config.toml
qk_norm = false
shared_expert = false
nesterov = false
orthogonalizer = "newton_schulz_5"
Rows from block 3 of a small multi-label image tagger, named by matrix and row number. Rows with one number within an expert belong to one neuron, the router's apart. Each number is 128 + 32 x the weight over its row's rms, rounded and kept within 0 to 255. All counts start at 0. Numbers have three digits each.
Before each expert's rows are labels from the 100 images, of 14976, where the router gives the expert most weight on average: "responds to" is what is common among them. Only what is clearly more common there than usual is listed. The data: procedural textures in two colours, tilted and lit. In brackets: how many of the 100.
# router: slot weights (model.blocks.3.mlp.router.weight, 8x192, trained with AdamW), inputs 96-191
# up: expert up (model.blocks.3.mlp.up, 4x384x192), inputs 96-191
# down: expert down (model.blocks.3.mlp.down, 4x192x384, transposed), outputs 96-191

# expert 2
responds to: white (77); ground colour: white (63)
router.4:167122138160190060125141092129090162161188088115174146152125098141115126104122169129167116111122127076115096173124163125122110144112108163153093160112095098108065135077134096141156082129122149099110220112134095175126153096113158213137180102100196192128126151120087108093151130178150065114
router.5:076192114064142145085114096150081146132135100141119142092140080136075137139211224147123167146108170098093149159146168155124160122076116088098161113110123146061107132139129141126194131123080095169072141079157117086115092142090084170154129118087122108163126098109129120137101161126087146171
up.23:112126141125039160074109136171065166101133133058093112086104177166085117113110164161176154123140077125143115118166101113128098075177118092102116123149138148128120125185174103124160121104123122135175097128084162112127208182173149137057129135083127114113113128142145104111174193105158138135
down.23:114106168064169132146146093128142078159125159116124115172209123118144104142139132127164075107136104120101142098099160081140117140128158085157154186088129129193123082063048124116126113134101169120091143171150071181117088152138102124178114101155102086116155122059067185170106117159116169106
up.24:123069144099087096168084153148154137086060153097134127124121128130086142118100142151133133152149065152081070140104158162114119177152184139106156151162154148169131159134160088122119164208130110124130074084115081153070145178123105144164089107148158099135115146104133165236132133143110101129
down.24:112104123102138197111116110107167129115112120140126149140160113115125108141130098057133118103114130130133148114134090119107158133089119124088085133124096192094132124168118150147135056048104091130111158197202148132112142065115171136109214176117110150124114143128103111052116156137119144169
up.25:080155143144148162162149185065191124138103111136119115169122108120159115136142133153125158112140069174123115138124130096151151100107126185142170198141137106125106054145076107125093133126103127177088117112130073177143131093169137193090114136144046128176146158143152085111089103104188160160
down.25:154164092150145184156138108168137115098115117140025183083162107142069136112117092089137143121107141093124150122108143142133108113131120096140157130140119151109129099121183097175147116134146112088154103149112118095094202099071119122103124103136200086127116161158154118184144149144145079106
up.26:138123099143118203147195148136124164174103110068140151014092144110045105118113185111125159148093101094080171143133111103104121144168131162074116085129132134140144069195131149097119038115088140184081103161121138164157223126117133146131122151163128144111128152166133152125094147111132156129
down.26:109130194178149050102143127118149125128140105093137083206116150123161075110140140088136077102195128168096167125075128132194164146116125133165164153144130116089104139076107148128181127104133099068142149080135156181117135123156140127070164103084153068077091118072134074192059152142160119169
up.27:074148141132133091104126095172125129084158103180104127158145103150117085090119074055134151155171114102187157113128086131120113059162150176202159169173142169179119134117152163111155125092153087078097141156095103116104147189132175136139187077133159114107146127161144094174163132077135188128
down.27:159119122120110136107089122115131120158077164091101196079112119114077151112170139133152126170142148122093133086101101069068180202122118082092102149080101097131161088131096141134099116126075136170145092097129133221134139047134150086100131115144157085139157075117153195118162150141152116138
up.28:113134203125139097163173114140150142134170147142171061087139076143116180113149085151133120186071152080130115189187033117110194144071165133151104138144152123146086149143134200201074130160129158136133128069129159107119142138072162177074128083124135129172172110152155127116072149130125144088
down.28:095143091112095150102170164131167119082131123118115157117116212081172092128136157134086141094142127132137127098101177162149055129132115136136140141089143145168217113118080119086099115125176088112147175106094108158134144130145096122136124139168112163129103096136097104146121137087185147119
up.29:107094144100143159141128150097148086135162136103139122096164122197070142144180113166127097143112131155162095096134109101087193124121093131115122148125199110138138080135125078168134093183162113130079180155075138115179097074088035119180060215142113108109094144189118158156156068145063159074
down.29:147139077173073147116195093128089140177083097155161067144174124106139137114091104099073075104138106103117185178114142152119122141140081164153149144097121138153118081153193140163140185107111146119159086109174071136153089118213158187123162114126123108141156114104126049135114090098185080149
up.30:079159110134144145105148080134137114151089165065159088134160134097098131152174125128192153137100087120146126063097131131120103167085079190141140111116146178150196119160116109193133150101141082128125153105090104142097149142164099187128225141132127158084128071127110143082155121089132062131
down.30:178134137201188133147153145062148171138152105114094131128095187128136148122072096153097107127163157129143126147101126121160109056115090096134119105139131109155144151147147124125143095164175087100053127090142096143173082157152152109115098160143159102120158213112108167142127160148084138159
up.31:160130126174124111125155129085138102126129094151085131146112177199064131177143125099078167108156105117097094109130153177137102151089149085093147080123113139182123161113194049100105100119134124104094090160152153136150109106100096173097133207184136110197127122086078104131137145115136153115
down.31:107101101118146163126105138112108120123130170038131135088167061122142080143122162162169117100110116161151153127151164105107150116168186122127056126118139116104111079117104127170121159140107119166128103134155125120057172113070151108156178075039158177047102122170107169140094123164153146126
up.32:095111100140053170112110118124174080151168138117117127203146168071174121152101086096121167144140113151149088215112118132090097133140102121158111111046090097153130128086148131138111153119183106176098098157103155148134063149107104134067139167162161154118058112139135091128128127091126116143
down.32:173196122102180167123148076090123174093138117148085134094099131184138148150124142155185109093170128132100134079118145108103119084145146112095123162178085108107126129132132140150120062083086123115121149117191138182189194046087116132130118136117139122133182143145151143049122116135091139087
up.33:139131098102086153093131219155163153143110130121092108065124173078188157112133169097124175107140171147140107123097148164130128163196136085138117156085118130104130165121108169109072125114148137114157159165190148144123093084086176159147123171119085206128130115146084150127112117077152133128
down.33:121135134157136139140191126163126137171167088150076155112139182171169147139093146113069112141145138149149151097164092097145146120097162177113119096099127117139131119136139115114080130117137112153196116113152180144139136155129127092135069099159130118125139078126230165099113148123069182140
up.34:101111104158135126142169148177042119113128053106086051102119112137140119132133120129075093138158098090115143118180101126191145127110144194151124062105173116158129154206180135121107169150113164158069175131118176124162114119121174100137133084136090137087191125104161187129095089091159161102
down.34:130133059135171141112119114042152175108128157171130192158129128096134090129137147105149106155155155089174078141106120159082093121148156130089137221151103101120107167078145143095100211085092118112140118126123116110096173162111142108140136152145145154155129131123102114125129148094143142190
up.35:117085100134105124160158182108179106107091127032177173099130102087101146106114157136123166178094114109142147192165080140090114154070112096114138108138151090157148086138144144146135117106041156143126171157156187069102116163135144117160138116093140130123186098092075169107090125114095154132
down.35:114102129136151099080131086148125141115147117151087158138139172123186135106122139157160173125166132127122163110095127189094167152107127169098113138171152109081173131122137209204135129071176105039185098116146110216108103117142108101099084129188130122173085107137140088158123111202153115113
up.36:103073126138123111149131130138156157131100147142129125108078152156087115096178112092131076191182158078096141145109181169090110164144125068084035150174155093119227123141138157136081115188116104135105131190143175140145079069161115133101124068149138122101128171104069130124147136099123155114
down.36:095168080157134135164163122077148176133126078111097114103080090126150155136126134125131158095167143181186129140124137129083147146092102169144199106116129148207101093077129167131134146075105109140103071115137150124122163133112168130137143120135099142080134063184123138128108170135106119143
up.37:098130168074134143052139102201094147164152159116128117177113085098184145151179091095160123110112131137095146137141141112154111212059160122076132156140105155145162124039123168185122073118089027127111122102049128194149109080093158106187115099172154143154179130127131156106167094134113091114
down.37:137180100123132167122102137082137180099075149158149158041107194142106145115094170190101166135117143118131115111121122154117132038172114129157160090146114151101095159182113086094109167096165192091143154143175136094126157138149175131124177099111122094088128173195156123129126098137106124056
up.38:091102134153120119117155116191098070099059094053089129087151125138118168117087119142085126150148077145123169084185126143212055109116170151153144114162132163129162133176118147172100090122115118117110101176124145114109125161162119110157188137176110136103124136119185137108158075179169110160
down.38:105151139127161116098069119092127143157118100142136182141141179086144156112131163131110114155063162100078106187111098185076190079145084137098134169159134112087073103086163140084174139157125123085132152070140175134144138169110137118093129150163127124127143082067135200187143156051145131159

# expert 0
responds to: yellow (37); orange (36); ground colour: yellow (36); ground colour: orange (31)
router.0:115184143142127084097098171134082155103156118116187147104172169193120156116084132061152180176111102096141157106125060148140113144180081107138141120134090115177143170205118086118115110131117103089105097086134098109126145095069087080139106150115164098170089169076112125144108101088088097076
router.1:125132118073200139132139154130161142128119112172142185101097118108103151099120080178156143084118107118176197163141099095185112120096152170135124108166112135170161109088139121103117138107110167117120113099133138139080136116109190108089115106130146090145097123123173130134132177131086101159
up.23:126137136146126156131133139166096139123136129176160171134113113161131125155152132058152083115117119136146158123139072115122157137188097127166108124121099161155125145100046202058107149139151140130114066092060108134158098096077105177167183139083155180169162132080135070115105165159150145158
down.23:106029136078143132128136171123217137131140123069145132154056081108126139109158115144070105123083134159205133139119145166147088073153136118091161127100147111109089066117157139122088064130127157166183164137105113125107171192161133182149106119166112131098179101162156138079159103130133139066
up.24:196096142166113116097119096131188128090152144138078122152116096124107136187178115210115076110091061201112148149129102095127123142138095059129117095200117123155150135156072108167188057128085117142101108132130186120146111128132131122155104125126114098183096072126115114116112135104147158134
down.24:090126088150129095104126098140121156157117130150150121110159207165127074137093110106106181146150134145127130106091073130189096118125084186143174156092135178102120118129176079127044182147174107147106128160164081135159169093102111145153122115103158120109115141128128103141190124110079173118
up.25:122123146100119129133129077085104124068111167113141077167107100131176068081062140137082153174122154098122132139130153146144128099154134193161111133154142146156140119154098134159112098100116127051096059118123192111141097111121145135201125133132125075155133183086131132074159128160153136147
down.25:094184081139174150134135103119107095153104155135103136123185124113097122134206146179154138136100093140162098148125071085109122136147095108127106139109090119132112147104161090133160164215148089181105141151115112116130142135128098107147151120093168169130134101128113170160097120134137164171
up.26:099138129155112150120137121118095160171104095134179166088157112105126137101141122117140141120103168129141099140147075121152123133119110099157119085065118096118161159208157118135137132134188117106127097136139101068101134093200139059119143053081104165166126164089069115144109139128163064165
down.26:151151110134120115176093108105142127118164074092138003139089142140142162109138100153133156105110125154075146171104202116101158172121198160140149157137117164089139103058137186054126085111080150156171139107123159114159119108093193158197096071126134074116110120171174128139104099114079146136
up.27:146110160173124074142138067124091137179178168159192138109072130065135103173157147126170173124132088143104127127140119170115133168065169151112136120071133122157149133151160164167167115116154067148129103123081145159135116067106134157167170071145135095137205080166131094107110099103108126134
down.27:164165094091147211115144158171150082115144128097076123124146142147092149074154111111082080144113154135194161103119122130113114063207087095095080145158089147099140136117127144156102201148114174126100119127138099104128070190148100149161094159135119091137106162128126217122137128090100145079
up.28:148134148135124158133124180104129154065170125095159127213099136168170171177164181122111180088162091111107161067148149173140128148104089171086150119166194085142113144119101169153093163091181082133139142137155172121145073095166103107119138117132149094138122081132131137161122134102144069127
down.28:071131083152184094149149062164085116148073121153121180071119172114033117133169019136110120144107141110160102139100093084084077118138148045172147157095102115126121121137188140148139147163099183112090083121101118182110142181058132148105099107151130148184141146128135163106140085134112206117
up.29:121101122165113156146152113091122137165123118171156131115068157111104081105152124111119156060109126084162092138159117070141144107110154166125141126099101177127163089160105145160109182099121175140134130176135096080124093078196154123162152080092148151185112187050115125147182126075115180147
down.29:136185177129114066108129122122137171113113080143164087122181091104175116093167136163163104140129144118135148138146130112104102179150128069174185159107162107103064115129170111071141086146129084182079122100144144134152128146111148137138144098147100158099148045130109126108053063162103129110
up.30:130067160131158142128104152148125109076127143126180155094170116143105181169108093111124163127144169164087116193107110045104099122119080070109122136133072112096133066145157146131170070117134141116133112132092124139176140163150146142132128185123146155152124121176118140150162124139117153137
down.30:160122130123147123135129151109071107166156101126136165132186145102178133062125141096146060134146108160143160110118113123090102111139177160132155100146125128134151112092125150081116104123166160221090097107150161065148161106128136133099172129138152118101109115139153150144075096090128107117
up.31:127116176150078145134108172118162062157176111116154165145131113106171106120147134078178098151080093098162147136141143113060129127091103146060150110134145128166071101128114088154108063087166131109095112129155072098112119102111132125194141123122091127187142140230179125141138111172094098135
down.31:093108091094143161161110085149096168140148127125083136120129139131084097119100156211092104170118133166135103101110078090180111110162122107206157135158151167138147204108124191155096186109135141103158146102087166156125113146133180102109133164091156119058158098059090148111096159088120133142
up.32:110120059122130147093121160085145118133139108132139050091119084105117098111169125139113021065176105152110059116142122143105129154086122133133134163134076159120195120132112080108135138136114125167176127132199140158114086161070150088127075111102137115110140139183137098148168113087082085132
down.32:159096116142118177234152048093118126157119096147097154112104158101115108088092085139089170220084119150166174144101129126136118154148141107117088176130165138112146128140052120110104146139115126180114123078067123122102108126161124141119149132186113035173159088119054120133086092153158115122
up.33:065177128095174096157116149073105127092113108121114079113132142146148106116140200164168184100125167124144110171131139143098150100130123104178113113123122111137157115120112077138129109079137111165105116168116181109119119154124106142123175179114041121126143116088133106100181108112118111148
down.33:132128159189117088048133151142132151163163151133108204216146123122099146122116099130093077119167137138099184133123129110181069134105129101094134109084159155183172110136098142099106122120108160085161115113154108147136088178103105078137078179104137106154121166154112133096139076140143160126
up.34:142104126089140127155115093125085120117142133155110157171053097132097168059171120134151116114136140097071146100104129103152121133130099148080163182150088068141191103055130129164156113172085097122120128097124094106116099062144122111143127136145119142136118114169104053110167121135161147119
down.34:140126177157105098150136098150170143134129155098169136114159094167156124156112145140085168155143114130156089090160128185147119093158146134127096123143161160080110158175083112091111138103220139153102151095118140133113136154103098167109135148102117049112132151130093144170121127102072130128
up.35:141076134134144126154083140083167146143039125099088124148173102095087097102120161157142194198114163152091095106097149137128190123091147123108049133080110069142094108083133166130091128155088155176128141105069143095105138162115160099131164159165085099151179078151126146136150086201157112053
down.35:104136084118078141114147097059128031122164157129107109119087205097166146080114154093142093120133120164160192123137136120102153135146104169090133112137187118125155131105143159160139113148124093108090128152182143133181123102105122134128144104136141135157066200081153138148090110131165137200
up.36:141060052133150128131143151077173118106122161121073173149167134101124085141110059122112080091114182092108074154166105093137114078171135075093148137183087118140122152166107125094143112108115109113111150147138124105129113134125097099078132184133158131096130142122144141153158144087224146146
down.36:150169187112099125106114066106087136207158102129145086127149184117130160159095176129112104125144145144138135117070143086105173160028132160128131125135198115087134116117114129185103081110123133171125039109113192172088134119108109130175099086111152117150206182117182101123083109105127114155
up.37:111137154121126126135157161148149121165152121092078120156124106046139142170177122117172155123093150107152108066112208136104159081145113089097086160143129152108164127142155122160098122106147086150119152085120110123114124156142096086124059126144097116127107100167072137158096099161071205128
down.37:126109101093111169124067137099042106125100084107174134126143134126171136078077117121146071136096115172103134127188067127171132116117124122184157097104108138151106140128071160171110171151097118085102112189165202118115155107142133121177176083105147099144092116085140136133114111117130093102
up.38:136136111152139128161097128183095142121120141137159105105173120152133101111092126204104120059177172194128173127137122161151096109106134134106126130076166106122168173207132128107118085135162170134072053139139088128129111144157156140155157117096113066064111065173196102129127153113140191121
down.38:098139145134096149137134102108233103130140152115059148139103110148138126138150118096106125092102191092121094127155166109130175122184081086094208183116120152164184100086092173166105143103135105111177141122109128130163128072103118135121180149155112126157111183127145105098066163094133077166

# expert 1
responds to: crumpled (73); black (47); ground colour: black (30)
router.2:106180095123135188132112183156128141113120188129141144142145126103113156080141099111113136138103105130157157166123093136124164127097080128132118086132114220174203099212144168132101142147123120152103090120113156058110127106085139051136077127165097135123124124105137099134078116095125153095
router.3:154130086116112132108132162088164132134093113131149062187121149083114198169089163151161149176089093135128127167060161085154161187085100151021128118115114095151169126088110139159124183162172170100136064126142140095148139099092125140114074140117155115164177176075147154108105067062082116120
up.23:077137162121124149091127205150063133149086150128120155162140174138164206040165130124131176161128142122136174127145089098140133144129149149112127145171104152132083110105149135214076056051132107105187123109139160126100128068099131149197083175145124128144144173104114152110083094131153159145
down.23:190133068062162176167129123093207115069097169108150096104125071074095161197148184126084074120111094169106082122121169143124126102174122143154129140122075162151176128158098125106139159161089165150065148133107131146173157100154112118068137137127107136106107087127173109143098120111132119094
up.24:081138095076112104152093113094157068116145112148118107110114222113107143130141134172133117137140116143185161152123112172095130125070125193202143149080081124186109107097089156187148134093140121104155176166163096103123124139126082176106084102115097092149103134121137189175148098095127143149
down.24:117122134154129104127123200092095234149093164108155162115130098159156168127128106133143082148164143048083115128148129078147126140145157139120133086185155141086141166106174066083086112139157080148096099089154108144169140103147159123117165118141151087104140118142124093158150167140183159115
up.25:121095098099066110132101135126196080163092132122160170111158093148124154127168163205103153148130113157130075135093083101104097138094096139117102118183122070155150141091114162165125125156114158149155152128101149165160108192039181089108143123103121164084139094141136123087180091166097127130
down.25:210109129154179174139158186112095194099205115171107105139160170111147122104179110106104106096086152138128188084107170188095149097154183123121125082069155149125032120125177145080117156097149090063141119127114160110104153148149140176092106135136124126114117130062130097140096131143153143169
up.26:133093104201130074128054159142112193120154149101105095075135098127105158109135114114132113126145088124105113142121096149139127107127133147167097081140106142130130156163143118175201099137138148143078088138158131125162146104134090174165155119181147072132136170148104093138161164131166051133
down.26:081141144068154117109154115119116110179141159143125111101150144104151055166121125112115165127088166132138133099178184094136178089088139102101148119185165092178088110089134141157047145146136103214126161096167130155126131150103104183123170107091097145175153110138131111093118095112118169124
up.27:019154104126122146095125107135169084144105170180129134139147094127101096137160143149151132110086134118120061123134165137111142129129144142145123176136125152185121073130157151158085202129124133103141170081145174048098190149118105146137143163102099053109122186089146123121180119105120161096
down.27:157157128164136109116152120187125095075104117129129093136111123133098109137146115152132095120122098160148149167102156160137145103159116084103086076127089040108074187117082154147173118158197131121133145173113189111158108151142141141068108063126164154096138112129075111173101196146138100167
up.28:093096124111071170135170155122164078134149101173143159114173138101091088111201130128144093138126194071116149183132118123131150095098099051142120106071134196121134120166137134143149098132095166113105123126134099096081057070070120128163123151112102131136138166180146079107155130149084140138
down.28:125162141085169117133143081137124111145072147158186144139136094097164128192090090115140073144099112149126123097078167122185149164109067090112157146164132148149101123154142152128192160115139139171198081121088096179077131122112177141093114183174177088138129100113066109130155184208122095139
up.29:127090095125105105112179110114096118105109123133048117101080043136112173161146089098162114159149144066090123048154112076165123152173141092160121118142135091133152156166139083177109114149119105137101168118140153118129154134141119162124101136147140154127115122158093134155141141156114157104
down.29:125145152122131149101102130131112137132155081189168146169100139091136125138115169095150115143111171154088157127096179181092100199093099145160171076097134126120115094031141153105156163045175165168072101190128111135152105148142168111149139118084127122163125123128164159151098132142123132117
up.30:176096117143170145104149142151148174109198133154107119105148120181128129154185067151127108125073092108132108175141138126135110136108153175111171190165115104171209144066085141118165133127065161141077167107152174161071125169107122084162141105140135146093130159126150096118088120153084085094
down.30:105159144148125160145132134170125122083124106182158131074121141147127137153066131155140084123112154153103081044125111133122154128132053138121133126116147101100106123106171098209094159149138130170142132173178117139112128105144126169084108107133188185179102120140111100126101100064153205121
up.31:162100081136074172121098122111123195113151103108072069164209114120118146164108075122132195116087142133118118136118145187123100139074099135170126151150166122164093099067154109051172094144195075070131100161142134160168132140122096120135143065082113118162096178156166110149117122125098158166
down.31:146133084121130118098108102146123096124193147079219149109100163134136147097132180151095126122184114078078132136091159097123168165141165159107159161063129084089109156126173147167100128150134115149148110112135108103158186184109185142104113134132164163155119145142160161148114075126116143122
up.32:124109118103100152128134105124143089113112144163128181171088145122094107061105106106144144112152113124123101110194077123085123128133114155111136106126105093136088098111116095089150134104155108121112097131199076162114129128118113102102175119193112161126158152171101125138130163123072129130
down.32:104150095065130140127127107126107176069128118139133060118137117068183152106107128099105202135126184154097157109070117116144150110138176128134177141181171081081188164134098146119097107116078153148150161094132128119147155141137070121171108135082167141129150085108109079066103106106102102152
up.33:099132090124140072128149167147116084130074109142078156086106124111243132143131189130144122122172125101110060154154124120164082174215141129121138116103079054146135100163098129172124136115121126134083150145111150120148119114166123127172158118106147107107176090129118062184124120110080132114
down.33:103126127141153160119101063099133203107173124181138139199125100120135141130141103092122122117095047128108113071133130136110093165043145151110132134117161110144100166078173111101108146118061144107145060120152101159125123131113064105135106154128116114169101142135104179128190130132224115119
up.34:075078155090108123188129109113109062107182138127118066069107068108108120093170133097134092128129122175098166136187086178128129111189106140130149085179084088119097139085155085137129103110129106125129094139129126120154117095128090122131183141173152117188097131153115143090180128094162113154
down.34:119106129156132087159098136110139168128120143154137176180132139148164126142131159117082161155105139112115153083134138111100119091104146168117188130092126074119171133101080145145149147126096162127152143111106107208144119169160178121107036158150108081026148130144152100171059173137123132089
up.35:163144088124119126153105144102142118129209133148148187134090234138093099150121129141157077084106146129139163210108118170118152079115148095144113101127121148060162166129138155117095184092150110099132069195095133102113105191152107120099152081153088160161105153128126141170142107112162097168
down.35:135161160135174133101098152127108129174115144095127085065194114077138079162142167127136155161102130099120113062153154075193137102116161123137153113110136155149072146130138092146187080134175111126162163135146093144147079068117176135139059142095139135082103128163143139123129103171097142149
up.36:136072128179141084087060118155127126101114147121085088121130168113166106157124170182107095076144133111145163111081132083122118131122101177116176107147128101124114176093127108173150125082142152135081156105134095059083119177153093080185180163169127182139133130158130138074085162094144133089
down.36:123089139091140124121121148139091114205157133176110150147085089147152125074169111143158138213083154148069105148164107122081141124120152095081118132145167140136154034079163155153069144127106162106125117136128172132167155156140171132104049181155144090086121077110158115165125156124103141125
up.37:107152144180126109131146130127143132163135113163148087099164081130121103105122158096190093193170128123137121154177141164101071094115129118122115085136195060163099195079095127117098110135144128113134097137113131186068177077120088119138157146074069070085170143097196110128143172169152143130
down.37:175092141146127087119071162135149124125186118120093225153076206107140132073110115157120144088087098158104069114093122163156121176120101103147119134093162151107124137129078151047149108132106124146107155138119143150193106134081176120116138125138161180097146163112122127110143136169115142165
up.38:090087183104065162130169105138128200138168092117139167168109088154103137117147100125147109099115099141122115138126141209133102190096153184143153067167080105155074126062139106117120133155098097123065072167152092129135113158137112152117064114129139160090121176096147134146151102119123093133
down.38:168165049155139100129136105121106076122091132183084090094174199152161071126070145136130148183142146087164118131110131056130149082119101151103105162125153111142117143093173132155166184145180131159151162097070104095089088123115121152141187175109086130116155121131165121110122149158159144078

# expert 3
responds to: coarse scale (63); red (42); purple (40); ground colour: red (38)
router.6:170125119113080108156166171154121142122144134109173087123100157131132174113110121067137144123116107123095079127094127171128152132096121181121130093145204099163129097188128127131166162175180119087105134130166149133148126134065118085155111161095180126154128146117143149128125130142118103143
router.7:154151065164101172107081096111134082096178160190143167114096053055117140152129133167091119128135122143121149126138125129145116136118192099054163109091181152121105113114161172165156154135115117116098119076155154102122157125149121134208121127137125116151154082132185149144098135151092128122
up.23:143158188106156087109111072174125109131100128093138193170170108170128153117189112159118144152106138074129112101084106132144163140133091135079089146098083124071129108137081124133111137118072087141194117114133104118164066097145092140092093140114129179130087094090153163135190199087160143099
down.23:141124086174125174144086154164139117135103110144103098068044156065125053094083134099134090120174121164138078128176136148118057107159146120114152145169140133176129158070182151139193161135164155181091156158177142133113150123105153081118101147135092082134179156123062072195089109113122099106
up.24:059118126109114103103097085123089077085140100129146151090178168078141117131102182113078118097198096155146157114148178148167142145093093162140062126158085093154135130167125162118125171097124133059108128152119138119149094099111143129110172139168185146149120137098143101055098129115145163137
down.24:117184151109110159149124161156185137132090086102123116151090102080124100099111136156095154127114134124109121110143132141144143167167171173130126076093144108116048118102138158096121152120121155158190082141130115107174098115147059147134083111051079085105181135127097143117135134096091119130
up.25:108093150137172138117154131121184175146192128174145102127128126132186155104156163120098152102103137079079162194135112165076116158150148101092128099108161153135147078111150123116162105142166167112121116059171076122103122124133090116159136108161153124127178100137111141195124130090137099096
down.25:166174128099096093114083124132132080107134078123075139128148157125153171072140110095157119145127112175095147143183148045159110175119081136169114181120154117101082144146147074131073126104161188157177154186110136159141087144129123141140109133147106063121102127139209129128138107115147144094
up.26:084158162065099140114117093103155157151113157152127111121106047107093141092099115128111133130135137055155099105062156099123110144172141126113116147119130117130179122150156213123062130148150101144115188153104140150134125162163194082155080096121082084045182119087129103086102129109141152140
down.26:152143112165148147131110190141063133141121130118093107129113118148105130179134148106141176161162114182081131178141172157067168081105102066162090100151076094114115156154127107149170110126120153124159101125179134167160160082096075117100139132135105125177037067102122151174164142128107078135
up.27:091098109128127165133120101138150126143167132132094120083128119146129148110154128126133082130140110140137054041116085148151159122130156121103157141094102156134174054133149110124080143169158126100125131111134122096090158203150120119092134131211121147172162112139179042160189156154154163125
down.27:120153098083180130165104128129087152086090098123165159126153100102182099114117145110137203160065113087120099166121146177069124184167138105149129136094127108153121140167051142140148089155166128154157108147154121109189163104105136126105095116079173160120163139130150160117090135128093173109
up.28:180160155169133111094069154163126095117155115118129090151172152121133119096139148109095119140125111163110148156123125160179108092163139117128106110121111118187155172117106158198121165104125119160114140041083075099090146137131144068179191142180160094131226114117129095152151125108120114078
down.28:100071124122140105111162100086162122117086115134092188127146108161160124170074127179120174113136131169068101152108079080131050205122170167081104120128131123103125164162114151166158121147112132080173131179109116146179122091134093157170098080096129142130063144088106143137118140121138166120
up.29:131151192086153113167176213128167126105152134083089143121114100126173096158114192122117126137144081117112117110183142088141086112182159111103154206124061128127127106129167164110136184076131138120139155090169153049099093151178153158111132152090145128124125087133114147218089108085142122116
down.29:114097099149116160084073134146099146157104132164130113129133139153157109111119147123147152103107199163151146148069094164153108130127164114136117136172128160160126187125076122165156135171137106090140149197119125179162140107100080064161131128188146062165112167081111096073181171104111123105
up.30:100061180101137069110141173114178117097178150100132128150122110070098119117157179099111157155101172077108085148195118152117107117116137128108123168112106145134070133076127098174150184121119183174133120121082096114118136095120129142146160160117124109135191167147152133123182081143159132192
down.30:098177083185193194084130093151102177154123131137153142108122114154150039157084107124152089116149098148147152114117127133124148121166165139127137083203132153129147147176112128133164118138104107157114098124145161134108109137118178132070105107133072131144056132138095110124057176066090149120
up.31:083142120129110158153126098121130151072125118128122079127148135187120137171141167121153147143080131065078127181141147102141146158129155092181139127115150142105143162174143171084136044173186137109059165097161074123119122157125146144150165130155136125125109117127103091185130118079093085080
down.31:152064080112165121142161153167146129147159159190117155140187115108148121138103158102149106115141149162153153089097137135145120075116147157076100145185137086155151079106153047163095169121064140146207132096200100100152155173083110078099110126132140120059144128148155132062135116146124143172
up.32:070114176176121129089093175120102170102095147151162057147094155107095155124099111084157110172139083137093152194136121143062121160112114107147159131146138151135184180077123213133156125096103190167114095107144149106166139083125153079130160164129073154106172172127159102200082145134123119097
down.32:179164126048145073154140091160150127181131037163166156147108099115184100163158084120088126129108163101151138087126152110168149109155164180142130140087164187136078082176119109140081090173102128119088166140172091125080147093120132173133113147082175094084067099130137164126186109113112132170
up.33:117161063142162137157104150138126158150093101122137104131175138138068134118100101119179150055074133086085125126162195119107107130128090085106182047182143159115076092069140174071167163112131128075124178153145131102144088128126110144112126125117123123108193063109142158138169215109082114133
down.33:097145149157167106148173093115158137110157165138128127139107145101174110104111212135118151187134202100123195128041148138158143135099122189127133135109129120148122092157102146118094117085122163172078110098138077182110135140118128130136182132113184164106114143127105122074162080151125074138
up.34:173111106123143080090135163189153209154089141106119118122114081154150119168140180107123138179097115085151102143124124188118144097182129105141158118173104100115096097117164175129083091082140100127180164100083117123110107145113171102155141094127158162146107145119085209157168126161148081089
down.34:140120079132134121171125164119170147174093117179152120125088066087140132152155115136124092131119165134109052068136157100129121075125134128130132108171061155119119148121153150145085132168143155138120173088177145116064139097115150103111110156120145092171125159121144121115093079124155150092
up.35:128110131179139096112107160103121084067129121112177139169076184132118141145135141116111130125138229203115141082063128152139149070125172075146090146128154158118125117142155129161070178169135143145139091135117123087106093230118172157130171065138102132128054124157146132125117148112095098145
down.35:135124100171143077119148047175137159142121106103113140121170088145118041107146108145131124163108078151158105153195151120140109195123127136087143092113112156143101121179161083171069146117163097072100166113147122093129184049107134097106078122167142093177179132109084076150142126165121177136
up.36:090122121122150154118127114170067150131068181073099164102078153106105166086140111132138137076116146139120114147070124119069082129110148118161092153130153173113165149101127062086038134135158103097113104149091155134192106131172158151100048169192080177085151118129111122151118153116171137150
down.36:125103149161120124154095121125106136133165145104174047136172125124143120110177071126189095182152141103133153070183096158168103144117090112056156156111061153088149141187186158150145187103179139141136099175174160134050119134108131086161148144098117094086080097096148173163120106143136115114
up.37:076186173136071097099148113064117150133141098136135168079125171083133153153128128105129084089125149171177147139097077112103124129083129145154129156112127159121160050156160095133089147084103179123153121170167098135137079133161130197134135129123084101192141171148112117135171139115170124131
down.37:127142116105162148136120131194096100085112188153146099106103126164144119162151140152127137130150092112089137098141148104118141121127153185074088087114097072144061171118078150140135139144176107127104068071155165092089106193087116102114115162074110047088125098116077099142091152106094140130
up.38:134115119208073129088103162107106103110163103153116119127164124117137146123134124162090182149063151119138132160136131195120148089123125134193062111110139120130152128077109105138132127120129102122105134097102075155117160102136152168155074147088155134128112081186120178099115119178113060118
down.38:147139084078162152135171080163137183147138170135126139161079096106143152181125105103105110093171128199093061113148097065151099161107072093109131182114137157091115086171170120104083141100169130154079076158156139110134086164113110103066178103140128107068141122114150121128139145131125171118